{
  "train_examples": 39062,
  "encoder_activation": "swiglu",
  "encoder_fused_qkv": false,
  "encoder_parallel_block": false,
  "decoder_norm": "layernorm",
  "decoder_norm_position": "pre",
  "decoder_fused_qkv": true,
  "decoder_bias": "all",
  "decoder_inner_norm": false,
  "eps": 1e-08
}
Rows from block 5 of the audio encoder of a small encoder-decoder audio transcriber, named by matrix and row number. Rows with one number within an expert belong to one neuron, the router's apart. Each number is 128 + 32 x the weight over its row's rms, rounded and kept within 0 to 255. All counts start at 0. Numbers have three digits each.
Before each expert's rows are labels from the 100 clips, of 14848, where the router gives the expert most weight on average: "loudest band" is the band of the loudest frequency at the time of the peak. Only what is clearly more common there than usual is listed. The data: babble in 24 made-up languages, each with its own sounds, syllables and stress or tones, from a formant synthesiser. In brackets: how many of the 100.
# router: router (encoder.blocks.5.mlp.router.weight, 4x192, trained with AdamW), inputs 0-63
# gate: expert gate (encoder.blocks.5.mlp.gate, 4x192x192), inputs 0-63
# up: expert up (encoder.blocks.5.mlp.up, 4x192x192), inputs 0-63
# down: expert down (encoder.blocks.5.mlp.down, 4x192x192, transposed), outputs 0-63

# expert 0
loudest band: 500 to 1000 Hz (73)
router.0:155192124033208154117101117156154095164139121135162134132107102084112111142131152132183154171079133171202190142099185104151162130147159078136166112120121164125144128105115085129153145133126124
gate.0:113182162118169132105105117157113184103153137110104118184121101154088131087165119084111136086118133101091194150096106063095099135130120097098123114142124152150093104132113149076104173144119133
up.0:172179170161176123097141068144130184109170166111122109150156097174075099114213111091122126125132131165064142132061141114081154118180103096150123138144120136137079097093165122159143161164176129
down.0:153151139082223114119072133140118145190140169153132114104101102169115147088066150190190162097150066138208156152159132148072106162089090095170146095126133125188158135090127082151076129112097097
gate.1:170157150118125098114085115142196133138158108177110097142140126105145120086102131117102153140132141111130160116096130151146192108120116058123168136145143130138062125133136153133130125141079139
up.1:081091145128155126166144137160162095046155130089101137069118127146168085107171116122113138123093119139155124200146112081160062163153065115037099178107145152126174108187152139133126093081135136
down.1:153091175104156123118175162173148124121126110149194192149134150158160137106101126148150125158116108178150156234171123126155210133151068080114140153100196120116068129126200150139126108122137089
gate.2:131107132189083130124113147161167105172135129174155156080127152110155097131087162139140171133140110116079118114102157146159081160109131164075116160114119101157143158081098127123155183178065139
up.2:101080179152144113112113105127150101126145120128146187126169134083109141144116173164097125112084107069093118166152171121101119141121137113123080167149174170201165110112124153134141204129136127
down.2:086159108135049114133068121177130098156179128147123122103182113155120132160143140165089117125155144125122179187146128108118128136144139147129119116158155123097083146134058136128157127180088135
gate.3:138133116088130101085178157124107164184118162095160135095084130134145100181105103145082205149115154115059132163110128139136130119076092164098132127094145157157156094104104134129091124156103130
up.3:120150101088146084083170134156144168201131133079159118089086133142147120153085128149112208126102163141091147144126128150148165102093088137102159149080145175196170125103115128091091113119135108
down.3:099091118172110090173109096211130146088174089116120146123058162151117123133130162084154083109161190159158117139144083074126070129143172102099134159089094100111102147109114126139117099078185111
gate.4:121206119095139114097137117105164148108127105129146165154135167149155156156151127160114157182091102097171121053143121130059107103153106153107062145142067112133176184112090129167097163119192143
up.4:105189090125107177069075145134176102066151105100121167156025154109146120113091149149163124138065151134141176092120127160124093129160080112113102163086095110125105178059135113096145156126134129
down.4:070157169095171133116073100136131077107116065134098119078056137101170141142126118124135094103132130133057153133117120191111189141141129083179187121139125133126126037148117127081154107116129081
gate.5:118154111105112161106159157156119110147086164098101109235169164166164139139116157119151045084133133124157116080121101139124124138181118122141091077156107131104139083130119135112121102136120194
up.5:114159121115116133077183102123107128173127121150127103177116160114152181103084153117121182160202139143082124074113139118106152164120155108148146125141126188117087064087142185120177140204148156
down.5:107111142131154041131125141106134064117153152177142142169121120164167185049107118094070149080094131173104081161147170078092161094043171173121131097165177171086088068176164180136064120164155095
gate.6:057118145095090135142135099114116160145132133173120119109117128096101140194189165134116170150102127153189107119122099131092142173164173120076125078107164140126145178186169157110123191202091172
up.6:048111118076076136132139073108152113172152114160116116094104132095115138198157153132125156111070083144128100109120100177118118178126173113095143083156135166145144156185184158156120149174134192
down.6:166157106077109163102119120136128157063105088119120181163103128135081129123133110125147125160209178129151142174107141119170193097139132149129141132078088159106139139063095247116123124073070112
gate.7:107128131101095118203145076129103090090144132106116122125152146126132092161134118141096065084088058108123176105123131070104079082120144135132102159128120110094213162125149094150104167206152110
up.7:173081173176153159090132163116143128162162075135133153122117108114131146184141141109118142188150180164076048150141124193157139180114081123126166109144151144113061086120122160102143136079132097
down.7:134153141120137208140118133136167099121104123142062104137088143129154172124162149131134119170087199130139083115133128101142146123089174092047120102103197103132207102102130115161123142125143157
gate.8:128127127178122095099128122111130135099161150161140120127106130126032107150128089097201177126098159150139138110200167080168104092082109106137072113130121136137146155080131103149142111123113100
up.8:134139146144141077104142102138122154123162184179126081090106103079040146155160128142140121098112108163099179083129113072189099145142063117122088080146166123111117133124111074138125164132138129
down.8:086102131118185167118113101102135099081154103137112079108126195133157098095158138137119127159128087122106136166157126137117145108117140139158088175152085080090096117161136161167130093128150115
gate.9:185154111141165152141118179077152084128107139147100123070173116176075128153155152190159142148142112140132143154159039092113098192091103212175130132153176171117126152127143096101181141134140089
up.9:193142108163127160159140171068172089141122128137112113110153152199096185203150148154137145148114135164138151127149096117114120115107124248186120158150137186079134178145118119145159162118089117
down.9:113131093088130132151178145112089140057123164155123125106133097116129170152117133142182145148139176142172153068126151114121120086112149109175132065136136147160028210111130138192150160123102130
gate.10:103085147083149157090136160123081128176181161134078147058128119165137162162154087139140113137111121140134092133112137128058158083103138150109129148163140136110101132166131118171116080144109099
up.10:181162142127132138149081137140136109140095157091169170131078129122082096063101130186105184123146105125128133073198133095165173155098072119118094160124136114134156103091145129091151148096180115
down.10:146157122086165158145121122118139150089124100155135062175118122105086141140113126077114127139156097123109132089139141107122087160095153131090140099102131133066185113154107120215125105200142090
gate.11:083144103130115172143131127150088112125115167165160113203100113104175159130104171130053145112124101062187138098152123110182152131132132158152147132083149139135132163158167180165132169173139060
up.11:157082137129127085123111148081162149132139090077092158066152132154086105132150079126212090133148148206065132143105142191075085127113141122122103154167098133122131109099087101082123093087128173
down.11:143157131131107151255088121129145118079138120098124132173125147091088195105074172117116099130179063120151119181147155146107155134115138152072105110118106126105132138173097101206156056139148115
gate.12:130117146188235124119122159098115115148176095129164153177171131139142176163055174090104170155214118135096114148128111079166127139114110124102094131124133078085135140115072129150150104119100090
up.12:136154150085061150153141105136215121059168129154060063114120094141102098127183065138147127143098167123101139126159104125104142142153187108136111154129127202141121160154138155115148102153160131
down.12:119097167103138123142152161088151108167153141153151139168142186109133182051098140104111086163115133088128100125121089107170099101180150099101148135193131111112132077097112155142073081107075068
gate.13:105137127152172153092096181089135208146168107125075165125136060160112149123115137128132105125143121088121156066163069134092188177147139124166183144087128157144117149097151079194114078148115082
up.13:161118144077074099131151067191145083079059132126191089132091206107149113097140133127140127127123138149115156161132206134108147116094112130113123144206142079121148139147065140139124177110121180
down.13:113136164073132148123137104177136121081101090108174102149118097126119110101134167147176093134123095165109114072083162055168154092198156129144169117103104083140142127131179122078096123152106126
gate.14:060135145156084104123044106132092148081137175093056112135190119105137116085117117149179105138150110100103108131109127184080127117127147130131103174153209101169105149130139139116126121126171142
up.14:093094165195101074160106126132198158068129148079074143153179139148133103086118128155158105122135118156085114147136173144125130075115186139188068133166149148163084167117151111135151120144175151
down.14:154100119180155096215134140177178155120167177172132093093176122124144103125107143116191076187148127184116081193077164088097143102153187108127133122138086087156164135129079116107113105114125122

# expert 3
loudest band: 4000 to 8000 Hz (41)
router.3:136106093150114094126111100098144104148153146121083113063194096190120090138062165149111130082117137116056155094201163145129132159192108117139118090116082117133102144145109142143160119112131188
gate.0:159130113079149135189151190144089202138118113155145123129165153136103098165114134152127128151140089091177130119117123148145121152069128116099119143111106134186088135166166129178128144104124185
up.0:064155105128132145102130140108141114141112177118111053164170157089138177074139166124138096084124096120115131143140169104101107094154144115135123094135127154104223140098092145127102129146145046
down.0:138084120170124180161134165114143148134058140114103078128137116142152169055147116112124111066124096113093088107085133133117129238110158143178148098146167127134127170188152126105118124117069149
gate.1:164104139125130091116121094174162149126124097092140087161089154155116136097135093091125140121181104118180069075155117143048127081144169106115122139193151130178154196173142163115101181151109163
up.1:115136166082086111102145114106143143141156095129167079166106151137119143102144073089143138131158115105163076081170130124065157111137145113088099115179159105156138187145113144102126170144094129
down.1:098205155127108161123097118119163099132136143067107114129118103114114105118106139169124139136108122104135148064203157160163057122125141103128135120144235127069148062177113117180132132082110132
gate.2:091115065067134135116140113112122109154151145134157130092157098102094091150091114109160126085219132154072144193164178115134150134085112122137133102148126143136117106139133081139125168110106092
up.2:112120085070128138108140132143117103155140145156159133073138120102082084171065113118159112102209133158074143161173202111124113146102115119119153108104124145118117107121111083118109140114123113
down.2:137146095150197113123142114130150162116148138093115126144109142213154099164204145097096110142093196122139230124107164151167123132100134140132101114097148117111071131101105102123179105141119182
gate.3:103178135114175168128061065167199122096158169124098110155164186179085117081157085128104138106111132164113125121141075173146187135173149133135139075146155137124157121112206138138129098103148131
up.3:098129086097160144123114153137127108160146148156124101090122106181088155133086062194148147096115108109115125122105167215172160137105138148100104149141115156202090128133146089162109109144100142
down.3:127119124079087146193139138131127109221178054164087110094121101099164100140134093129117096121101123126135147150106118102212138120135165169074109109148063098154120139096181095153107106117165148
gate.4:156116087147138138140187111125205137154152143185162157115062141143130064145120117113175108163134112142124127147106085123101132147080142184072094105136052176142109079149114079162123143167094124
up.4:189137108183104120149144083115107093151214140188161120094097121098135109138109152162151120137155137137145172153119076169137126163096120138111123106159069133161111105114151144153174138139111114
down.4:070080146185182161157092140132133067081095117129072128095175125166109178120177130122108107133164135117131153167116115130153154108097075084083129178122172156098086135110115121104137146171168084
gate.5:141100138099113117074146154165121134064130114129135118108133153161114191140148132149107120106205139072186121093156098092130122095170122165049148076113115142166122156078095130092103203156135116
up.5:172099147140103082146187144176141178137150149134159153105135151156120132095100147154085114123169146066186149143146132151172143093134068142078173108141101186127141171086150111131144113150114152
down.5:120105128103103143091134152174103133161154139084115117109119175159175142110137155106176108109125150098074153136070143161156144148099096157158090166189108112104105105115162095165115131078086179
gate.6:060145142167141127139076132137128154126127130157151125176178175076179137128162198199126047082126143117108130128142150127109148087118122066102152145135144164101140167128135185148105114159146144
up.6:074133156172126119146095141160100141131145141130158082153198149067192126124137199191118086101108125093137142125138130118144140107157102111133119127103133134110170157102137179127074125175134178
down.6:108088133188179174127105162155096171164103121120127085117110158178077118206113154170158133112095127098191176130096142145084108094147082114093125131140145151073131139132135085136138090159163112
gate.7:095126120133111098106163114119047123179188129158122122123162133147159175185127147138177136148133096133120140091142066085115104144172151117127143059183109108138144140085135182147117124118152102
up.7:167122080119108155114089145157205113174124091099140106145167123099207175121100113163170083165121105172119091163116111142182121133109137104123136126092130144116165089084139197128129188167104112
down.7:121098129102101076080118137105148130161106115138148170141153136117111069110136111119070144133166131179172172159132085099203137144102082105119107158134142167120143137170114088120161149161170159
gate.8:086149169176123178066148132135138079110117154097057154098132159107117113139127175160111209139104059152107116151130115055112093113131101147100085147119119112123155099139056166105096122132142148
up.8:128127125150121133166144060134110136146079111135184111125107134135114127113190103095093097075136136123132126088151165210113144076075159105178141103127128138134079158097191112144129117137071170
down.8:130122145133168203102140146110208118200098125168114155166120103101125194160116091108241130165152124149158165135140106141146129160172115170057144149142099127098158091069103089112123123185130152
gate.9:137129090172140137129107132147099091106115118141100099103144107115146138099227135136225097098132129095137158152097124150128081167144092146145110112110123116152127087146168089108149147160108125
up.9:101161185090085108118139136119141157126108142137143144145142152110155132152029124123051143112101132169153117097129146129142171060121186086095147134164145065123142161139090160180121131122112139
down.9:158112128107079159132154121074089149119141126118111148105121091159151108163171050047130140156167099109131079105140140127110159117085179173154175162109090060152096126107162102144120154149157114
gate.10:135145116121148110108133157105135121138151138075117098157159186079129119181176098147195149125095093091148102114093060148138143097191106152058100147088157142082090106168073171088144122077173158
up.10:109099156145081083099143116130107156135067103163110141108071060168131148080126100105102124163128168144076138098096166102118101152095105083153071158167074114149160124081219094139103161164104097
down.10:139108148152091130143172078127121118148112176111096128148110078094117048107090115143163184073205169121120157140124151107064088147102099091124136121088132148113152081105126120087139130090148123
gate.11:116132143169161086139132166120121125100092082129152141150077061060170156112143115091186079094113145135116138158113136130106155126133140114134137184115170126154127198114197119198157162118157139
up.11:165142158133112136081120117094149090149116142140074115138134143124151142112111141112111104093204178175136181187135145144134128199138127140103149191103133128139117093055149086133198159158094122
down.11:127108121062217163182122113087167109110184133129143115142128108143102164129164107105124092159135111071091117149151110139188106097107118111120179113140126142116122094097107158090131102113146125
gate.12:089164182135162159141149144100062183092192117087083120133144096209125106056115161125121145113172144144127123066089123099129099069151113074142088140134083087099157124134173106113106120082135117
up.12:093156170159148149163135106118108182136185111089130150125136097213081114068087162121168145086169151124103090074095099099162098095169099081158076146160026141122144170130149104134121177119138132
down.12:092088061142140104128141167128135140200101082160146130104160137142134111130104141092167161117072112130177168127158092144140126173153120163120163108145144167172170123148133155139107134181149174
gate.13:123128171167085119122120104093070112127109179084079053117170123113205142109155132135121125085141110076059168122101133096142143146158118081147171145173132129116152136107142157144150162121124086
up.13:147179091092164117122143160152131145145124121171142166088071127161062115110138106113103134150138165220195112155133133182074146085146144199143132097058157116150152115174095090156110114075163158
down.13:082075206146129089123171107130107079114153102154146104145143156169142131133169135135100117109143049144100115092122104126125129108153140104084134168169099104206076149143128078069074139093107030
gate.14:170102130112066169128154082121083103138149126162159202182163134102141159179158098114141108122167120107104098092116140100138143143107189142141123091128112137112137177161173163137159138173192084
up.14:138099136131072147096150094125073096156143130153151206175152130092131149161168085110136097127164102109101095107128125092160159144072168118157103125146089108122138142165198167135136151185177115
down.14:147170123158162138177122134135077122160152157148069106122148086150090169078104141147140119122166151090108114101093110089083106111082131100122054082144106167128108255140085125110123154124154117

# expert 1
loudest band: 500 to 1000 Hz (63)
router.1:149118120140068106182144060234128127186117141169203167174131116251155136114155138109150130141109126130124185127116116150088206105124140122169170165124090134168133076139094165117137109150128103
gate.0:063121147157088048099106178136149177063141095109187171145097134107089132115209115157140159161135108085091145121120100095092107127096143137105094161082174128134137132128162135140102127165161111
up.0:127159103122074108124136181127147156091145104125186138179170201160144144109204155095081112111148092121070107178060088145098137095147096133117146150093165122084171134085153075113103151167174180
down.0:119160099129145088171084133124130144148180070169106199166075167130130101061155145116115088130185191120153059120181112173080178059141181147130163111128134145101137132122165105127102109137158091
gate.1:112078131077100147150161135100183143106110114150193124176138180134148125099129159108194129110073167086097132113090053143155117193124134156167151130096125156091124066151180124069103118136096178
up.1:128083117118108150130146125126151139099113137142175100172141149112111137128138116080144125153081153115121134091074100119173144191103108187132207139128106169057122097173163138076065147152118206
down.1:181150120199087144125184114089119144155136104066114187164117104154187148132123085122120166124142114148112139126134114116166108099133095131173053165115175133178069123135083129155108186144206133
gate.2:196122129124113138119133069064152127144200109104213124121069147153133168084160084159120070173095100154149131172163088121105201066098109171079158146140120095136153131158067175157100126124110140
up.2:193139121144169094113189116072130140149101107154187148093116093084146084076118166186141170114121169183170088128179147099131191103092189111108142164070160126128101135160097139127156175101106162
down.2:133141153151166127134168136142205144145120106164145107116183137156146128135128103071114164128123103149103161139164144145147083138105176114124131093107110145066119141133070230160165150074143125
gate.3:130103154160133121162096093118083173118116156160125142151118132133155111175058158152067124149114126133077121175119236182150119120150066119130107094179124125148085081114132116144141164155096117
up.3:114186149127137124114142112173063109179127133120083189127107131091142149158153135071080119188130192126125110134120111175159136109132066106107146134140151113126138116103076167177130136103110111
down.3:125092100110087143111186168127161127082114142140123111094081207178091193141171163158094132131098156135176145151090120108092135139088149176136100132120152167102119177117086141078086091149133077
gate.4:193085177114196123113163134028127126153084172103167135116166161159128089122106062126159114118096155195136179063151177147163102111087100142075123133159085158129103156116068114103131131113153198
up.4:185123197114214141146119135071166096159110153114166144120135165141099128118130087121147150120140090192130182073149187124143124158096112130088146171107106133129133141106099079142174112123155187
down.4:087190132148138126091196080144121137167154111135105154155111118091116125143131154120139143136125142121153094147054103147169165061105086159148168112095164138150113075147131183178130128093084097
gate.5:150135125107108149114153063134176103157110136090141140146167154122143108097122101093153117164196255112082170146127149141084117089104086171163128165116128100132118130057126146170194146194085097
up.5:086104056165141085113061197164092156089160167103138125078150187085150133102157155148115119065091081144125099155088121127115127180168154149126112146147139169125147112115088103123147090086113116
down.5:077138081221073076141071120128111116131164111122161144141137110153137148202144097126124105098140092176158159124194218057118116156100111089155132128173115111124156142153083139125115146123130175
gate.6:157088082206090151128117138138130148147110099110124126098177119088147144107195182100166051137133151101090143148173121147147141155118157162146189091140106106132135123097141119139097133065105119
up.6:134147054189087124137160113169138125214092106099151135092193125130103117101217140106170068108127116131138142147155124163151165122132162180106160120145149077114118118099108115123123086120083134
down.6:083137117160057095185148123131114066126084157100156121144138096155148102138132119134111149107114129154106134128180165120143090079086086089130077152141129089118166073141091152134132161166173161
gate.7:166137103099155103089106094158141102136092131138125121177075114104098121123198110155128109107115148134097106129128176124124125119164110159129139148131070069114136066181128114085163136090086120
up.7:090131181183090169137097180083098154106163137111099105108168135124167091142046128100122163134156071112169153146138106108120117163067149108121133112136181193146113175100147150142120143113184180
down.7:137138133132161128127128079073144077095118124110124147191085119123119117076109097162054149122107109110126048130110164081041163147126137140116112110114117079165162096086171121107165142119136139
gate.8:072161137110128163141105178153123119148088150159120124110108069088102134128140169141168142144167022176114061137112097090169106134130100147100095138072159110087154127154095138128108138162209128
up.8:167132082143163093156167097124077055140159150162138136099118173153169123100170113124077136175119190072199148172109073142124128107089099151127179085098079131140103105121187121092183134151080095
down.8:094119126163094097181123171133076133129088051106124147106095095085166123164168119059182167107137105098116143129124088139107112092105182115202121118146086193145076171135132119099152144098170118
gate.9:159147136094157096137087136111110168113116101127123101151159115111124154134153111187081041136118149098141084103063137107123104140155126116086120113143121099173147105144141124143158144135088124
up.9:190108123093093092121130109113086116167153077154130131160115097157200099129136123177137088140163162108196138136172066086121192149130115143129172140144088116076196113160144126165102123055083118
down.9:146152124149156143145138138159078142175130117100193154128118091163148064149138120110084141143130158141135120138143140130193121164201180139156140081123085110175161106113159117145180076134076131
gate.10:126157121116138152126148118132126104127140102065127141108151134166162089083185130188155091130181128187160127125146180127138192085110120127152118133144154171102145138118144056100141132152082070
up.10:095127115196168140098122165109109150096152116090144092157124126126156128134082103060123120125095138101090104137154108149167091182123128154125176110110148088134133042134062183143135108087204109
down.10:148156191178092159163150068130170107142150143110106181132153136119226098075133142172111094041118140170109092140176194122181148137183100107149123060065166089107134102113163163070112112114098175
gate.11:152133117098145077096099073089103102136116112106086127115138111109179173180102174132154143122155091118153118114125111078085130148133115123149083180139100100100198156159073093128156159136074096
up.11:132140153117138145120084045040127137145131155129133119146144150083124155135098133112129144159157068148155134110084140040132128145150165107150061146126019113106172109184082090146098155130078162
down.11:095138143087106081101144115148161133137178151125140120085128052121156105121162142121178101143132158124126127114098083077152132130107151121087170098048146096157129096076101127144124089128138168
gate.12:114105119132140122097137151157091120044118091071103183063123131118153110154100142177130092106111177100092139126171182157134194129077151147199135129108193096188110134113155122092076177122088085
up.12:150076157124132111184182135095118071216144128134147097174146105098112160157082106076119120127131190146071142115097130076141093173146121087140071125094107104111101137146148194199146146062137154
down.12:129136079097074116151100106109106121155117167168109133149158125114155135081186069151135094189093046145102108175151142121104077102201188131129151122107121106129107190157097061118140075125201151
gate.13:107102113165102142146164129127181085114084112166077085112114156178040127125179110177148162126156149140102087126097151135133150144116086106145137112131106116137121154131090129080131122127173109
up.13:103105078141132105142115114142101145127144143125179118120128076091087148088117152176125146162113105152081112162154080144066154170113196113130162113088131114140087121143163116160146152114147126
down.13:160146078166149122105155097155192119158138135189128119121103203138127083127102109156141104085167121129162153141105157090109130169119097090109162132099137102175138105161154150126133154135187145
gate.14:148197188097115169101176129195152170165125086118127088105100156125111112120140113129165163164122146141161180134124158165075139176155161116040148116150124165120060133130116101172096125117115138
up.14:141095077092123099118120119122080076170123132169154151183133116105130124129127121118121079133165138088103121117125131073175114085101084099168100103114163080119090116129104133076184145119115118
down.14:119095123157150158179121097153127091120125084126122169158141115142198122079109137150094102097176095118077171143094154168142121138143112125136154071133122131098170148105198170127142126108143126

# expert 2
loudest band: 250 to 500 Hz (55)
router.2:002111153185134133140072158086043157094158188100101107126133135096098142091158062108091106156128080110128092160140062158113132118100145158117094143148159087118140188159210139112161136158127116
gate.0:118157154129214171152125082058153121070154126103159114141121114100112183126157168133099141092140090122113101143178014104092153151107129148070094118115124137184054124135134180144092180124116071
up.0:121139163142207177177137107043123112090136147124159110146113121090095175129113171110120120099143129138110095146181053106106157149125133158067091152114122132169030131116119155149107159108124073
down.0:123158131164153141163144122118132137131140123114090062191139071104180131176165101139120106179110141131146137141100092146159168129112104043139141121115189127135112167180142101146127114149172152
gate.1:185117110128116128154105133124151112139176097169113132082124159138148120063168091127141129085147038151152083085179109129168178133095106159107111134117156049110143085126106089142139143161131114
up.1:068142141141173147098152123130118118134097169078139124173115117100124125197092161109136115146096245119117199178102132132121072120153175099140119114114109183148095190140133181118136111104119157
down.1:150167171071130133221070087117143162082163109137124111116092093169154091111166129136102131166117108155140103082158085126047153162108125163095129149152136130132121100111066111156088129196166135
gate.2:165101100124125164158163148110110118121157108105193124118138180182106134144185128097160122103159139123214108138171132106128191112091139131135145180139110133116099123124109057137093140167143119
up.2:124093085120115165145166156118132117098154052060144157154108179136135114123192091145153186098174123075216116130158163139133146177099137135107136157095143150138104121122091080205092093137119122
down.2:156121165073137183134096114104101156186167115135095095109065137141099119216188081136144131177125180073124145105121158098104123216100124122127073161148103055113103089170115119186118067110133113
gate.3:110149146093126142167087116102120069124105136095163140092125174161200162115165128070110123099118100133100116099180154120108129062164113099107133091138123149138141135118111130164142119099098078
up.3:137135096084131081172153083145088157154134090157121111149119139131094090141101152199126081123160084127162123105144190159111149142133125147175118165138085090142090078126107146118080165186149138
down.3:125149109111151122123121130134122122150074190143136134112142130104141145140076079099154151148126099144142085157149184147151202132140119143156106125140176092173056136101164117158104085148087124
gate.4:161166146126145144226114117183087113137135196094149134102156086071182152190106209150171186143194127200135117125194136107131132077112088148094091122120142154127079173110117127104114156136125154
up.4:095050116076127079024136147098164158155124067143159122145128174187097137091163044078099095079106068114159133122073116144136114163161118126137169166116120116151148089110119095174124155100127118
down.4:137090144149096139169089160117202135112133117153137089086147171154078189072097144185102131128110171107160125148109120148177072149122112137097174122124078097117086059096075097115146167139127137
gate.5:187155117116173161091148116127144151127150089126182125183075135141113139146154141148129114211146137115119131165219140111121134069128110130094164162090106128170084125057207158069185093172121151
up.5:077118166111071131125190174116098095120140145132058125112130114106159102151137146081104132076106097105138128075030075163100171158138102162186074085119129072074171075153081133151032136128136079
down.5:178137159137114101114161137113188136147111177126123130128191088141131138100117160158101125075109147128155156156053091175093130148123137214113086113052078185147184157141122156099123099098074139
gate.6:150138106142141141151134120200139127118125144064150141073101148092151078133128130094111132092182157124188142092136089131084086107112147100109093109100127103094099193110107156078124169128113137
up.6:136154101075113173130154157154159170112132135127161157101077107117166123104115105121202168107124137146074146147178146141140169161155145188118116156205145179074110107142096154147121123100104136
down.6:162158087114206133083122164172121131066169109112152101205128147050120148112191120123114105168096084122127135145132127126111112090126084171124162086092164173076119159100099125069141170119104140
gate.7:077094152184105132127149129109147131167105147093129134181140125113087077113091135056174107145148136152170109169178145113145058105105102067159107140120152059150082128107139132072137148136109121
up.7:170154129110127179070148146138105103087128098161125163115140200129082164141126129149174140134104105133107148130119081158121184160177136150130124130070163173121144185133108139226156120181116127
down.7:090117089132183184083150087127217129187137144145184156157093156133123187112102136121155160169163139160137119068129142199141078166131121094107120120103141100169119170104145130100130144098117166
gate.8:069162113049153159148123154129128143113146100148153099115071167160160127118077150080134148144134107089153077087196105060102094049159129140163157107127126132141160126119094183119128160181127131
up.8:106111194149114139082147132144101155094106159081136046096158163159138142154156115122189135101090112174133117107113116064115090094118065144145130173136152105130105094128100130154166166104148095
down.8:092127122087160101142110075147101103126144171134074188157125134100094135186135182098126128151092111094145130103120157114097124149091137097179151176149150141111147101122130132100166113172144142
gate.9:178144162055148087098089108165175131157073080143079200141137087125176091162097135148142137127151140128128147118132138171129175088125115108158123135160167106120164107034122114121160149156177089
up.9:068109107171156121137114125117113162082134092089120112094119167106170099139108091179111109094101143105107113198174135137135102092111162082160093106151202106130147132074162107117129137132131088
down.9:135117089138181083138169154085099111101160131115095157105131165170178131118113196121137109076070081137126166114155122117103090160179151104152101122113109177049122065162078103091121136151107112
gate.10:119088170131090042070141133110154142125066116172169073157106139110163097134114130106130082142143109117127110128077134132221138141120106178093115133099109123184122147090152137117175125170089098
up.10:177139101073187155122145116123167080087152144117119141118143113177096138164109071097105155139174103137179061169148174158119136122127170072176094166178136157135110175162086101150129117140161171
down.10:148169109121113062206134169104153132069140117086087186187162137096099109148137158154105096148144181096150120099136116056121087177155117146145132083118099062101167111138128133185119121169113096
gate.11:119120131162149085107108115099126156110130128117143121115145216119165096095137144160195171064096137144124088087175082147146119098118135194068126124214121064160075147132121141128145119111181138
up.11:126097175153073122172083135079199157151107168177100130154079095071157201126092114119129137114186193081090182180161141152130108135051130065192124132049093158059164129106122114152108156151092139
down.11:145099146139058095120140139175149152188124173112120078131113110109086127130114093157143167128176177138131197158156133086115056147143103147155146159151175111168155116107134160155034098120123136
gate.12:131085149169128095106050098141142152179123153143170099100153115150132070106130149137189091142145117140130110170122134101179146130162123149124127086113187129068133122144119118154114112121110162
up.12:086127134077135139162156146101111129106134118138118182151060087102153165189089149124096145114116140097128107100116120081062104133118127118161124103097076104200128142106080109102136163174144118
down.12:129168139109090105128114085138202175110128076110113209127071102087124137110154093121127152157129071175098150157199096092162107105129126140177147116136182062104166165058137165131127143113061145
gate.13:178134154150150176125095173162124108115160163083160141149117105099112135145127136096181142115155142143125169103136188110102134066125098123118126123179176181082119110104131159072095134133171140
up.13:139106130184169111136087114096103148142127092153129077147123071082106099152088173171163152095157160166094160106105154111142138078192108117088133120148117194100090134119145127083109125111145095
down.13:090070136092173184104098111126145188069120139094140114075178139093117190164094169186204157092150124144177091087129104166092171131092127069109123160128083145145185076145176190116092108152120130
gate.14:166089077062128085132157109136189137178115104119071129105143122153123128103095175151133175090134080128157114081140164105114144097149094115144160139134123080143103134104112184062104104091095122
up.14:125124157189133184145078126165145102091111163143205156109102146147190145104160126158087056136088151124149203207119103153167095100116149123119152074148150133114157124115152091168147164147160147
down.14:108093146142167161113140154151141156072127041146139174142156113128085111175106127152079141090174128147109077135115161191134169213157141126152059094088160148203143152152101098114137145097179177